{
  "gain_aug_db": 6,
  "input": "log_mel",
  "spec_augment": false,
  "encoder_depths": [8, 8, 8],
  "decoder_layers": 8,
  "decoder_norm": "rmsnorm",
  "decoder_activation": "gelu_tanh",
  "decoder_fused_qkv": true,
  "decoder_bias": "all",
  "optimizer": "cautious_adamw",
  "beta1": 0.9,
  "eps": 1e-10,
  "ema_decay": 0.99,
  "max_steps": 4100
}
Rows from block 4 of the audio encoder of a small audio captioner, named by matrix and row number. Each number is 500 + 50 x the weight over its row's rms, rounded and kept within 0 to 999. All counts start at 0. Numbers have three digits each.
After each channel's rows are labels from the 100 clips, of 14976, where the channel reaches its highest value: "strongest on" is what is common among them; "peak in band" is the frequency band that holds the peak. Only what is clearly more common there than usual is listed. The data: simulated sounds of rotating machines with and without faults. In brackets: how many of the 100.
# conv1: bottleneck pointwise conv (encoder.blocks.4.conv1.weight, 96x176x1x1), inputs 59-117

conv1.58:495473517551552417507551470557518532508482611555484446421507521489491493527485451529538470559507578410453470568461491512540368461525547611375448557548523627436508456492524547491
strongest on: piston engine (56); muffled (low-pass) (30)
peak in band: 0 to 250 Hz (72)

conv1.9:451479588499553487564456571542514542568521528544536528574479519536479459479486428484521562466605466509511440532495531629543455473535481366507559420511489479499491462493405461535
strongest on: piston engine (49)
peak in band: 0 to 250 Hz (48); 250 to 500 Hz (29)

conv1.62:444478408336344503577439416469465512478466468513529393513557529454483463523468458513494539371529570456516409484451535551452461418428559557444485573487550469531505539558453448524
strongest on: reverberation (80); text has "room" (80); text has "reverberant" (80); speed: slow (61)
peak in band: 0 to 250 Hz (78)

conv1.12:480517495471440543560445534478480506443473403413441463505436515413511491525418510521395556437546471442587501432535462461523465500499566536477489462505567498523602580559476558522
strongest on: fan (87); speed: slow (65)
peak in band: 0 to 250 Hz (98)

conv1.14:451501485469517480638484527483491513516565609553519439507489493469475432487428497481499484525555530461525365555436427542459527494538565518427522468454495504497550515598374474567
strongest on: reverberation (70); text has "room" (70); text has "reverberant" (70); piston engine (37)
peak in band: 0 to 250 Hz (45)

conv1.65:467533454459339532532533412347451548517570457509522498560505502497499475531461476495415444516557469528529541474521594444539412437495520354467560276449497448501504398469480555499
strongest on: reverberation (69); text has "room" (69); text has "reverberant" (69)
peak in band: 0 to 250 Hz (100)

conv1.83:513499503441474578595515542510433538489489534560542475473560506337472448475450440467511625451609466529582395419517601545444405512549541505448543574590545514523522524558499532599
strongest on: reverberation (71); text has "room" (71); text has "reverberant" (71); electric motor (37)
peak in band: 0 to 250 Hz (34)

conv1.56:563523470525506506468595522524547513489396432505508522507450564457497385505546474498477502467473537484507572514551625543504469527583467488483562466664501565499551494576552561497
strongest on: piston engine (44); rattle (43)
peak in band: 0 to 250 Hz (41); 1000 to 2000 Hz (40)

conv1.31:445578506529538577460528517468503445474490477522480515443467469534541522528563543507620515540480476511484464469505567500477482512453490658442332617513481436486533529463475477503
strongest on: state: faulty (85); rattle (67); piston engine (35)
peak in band: 1000 to 2000 Hz (54)

conv1.59:521488346475409496415537434465493486555485567531474553507478596600569554503509530526492477488454486445492494487496613489550478397525502464465491529476580537407521447504515568493
strongest on: reverberation (69); text has "reverberant" (69); piston engine (67)
peak in band: 0 to 250 Hz (90)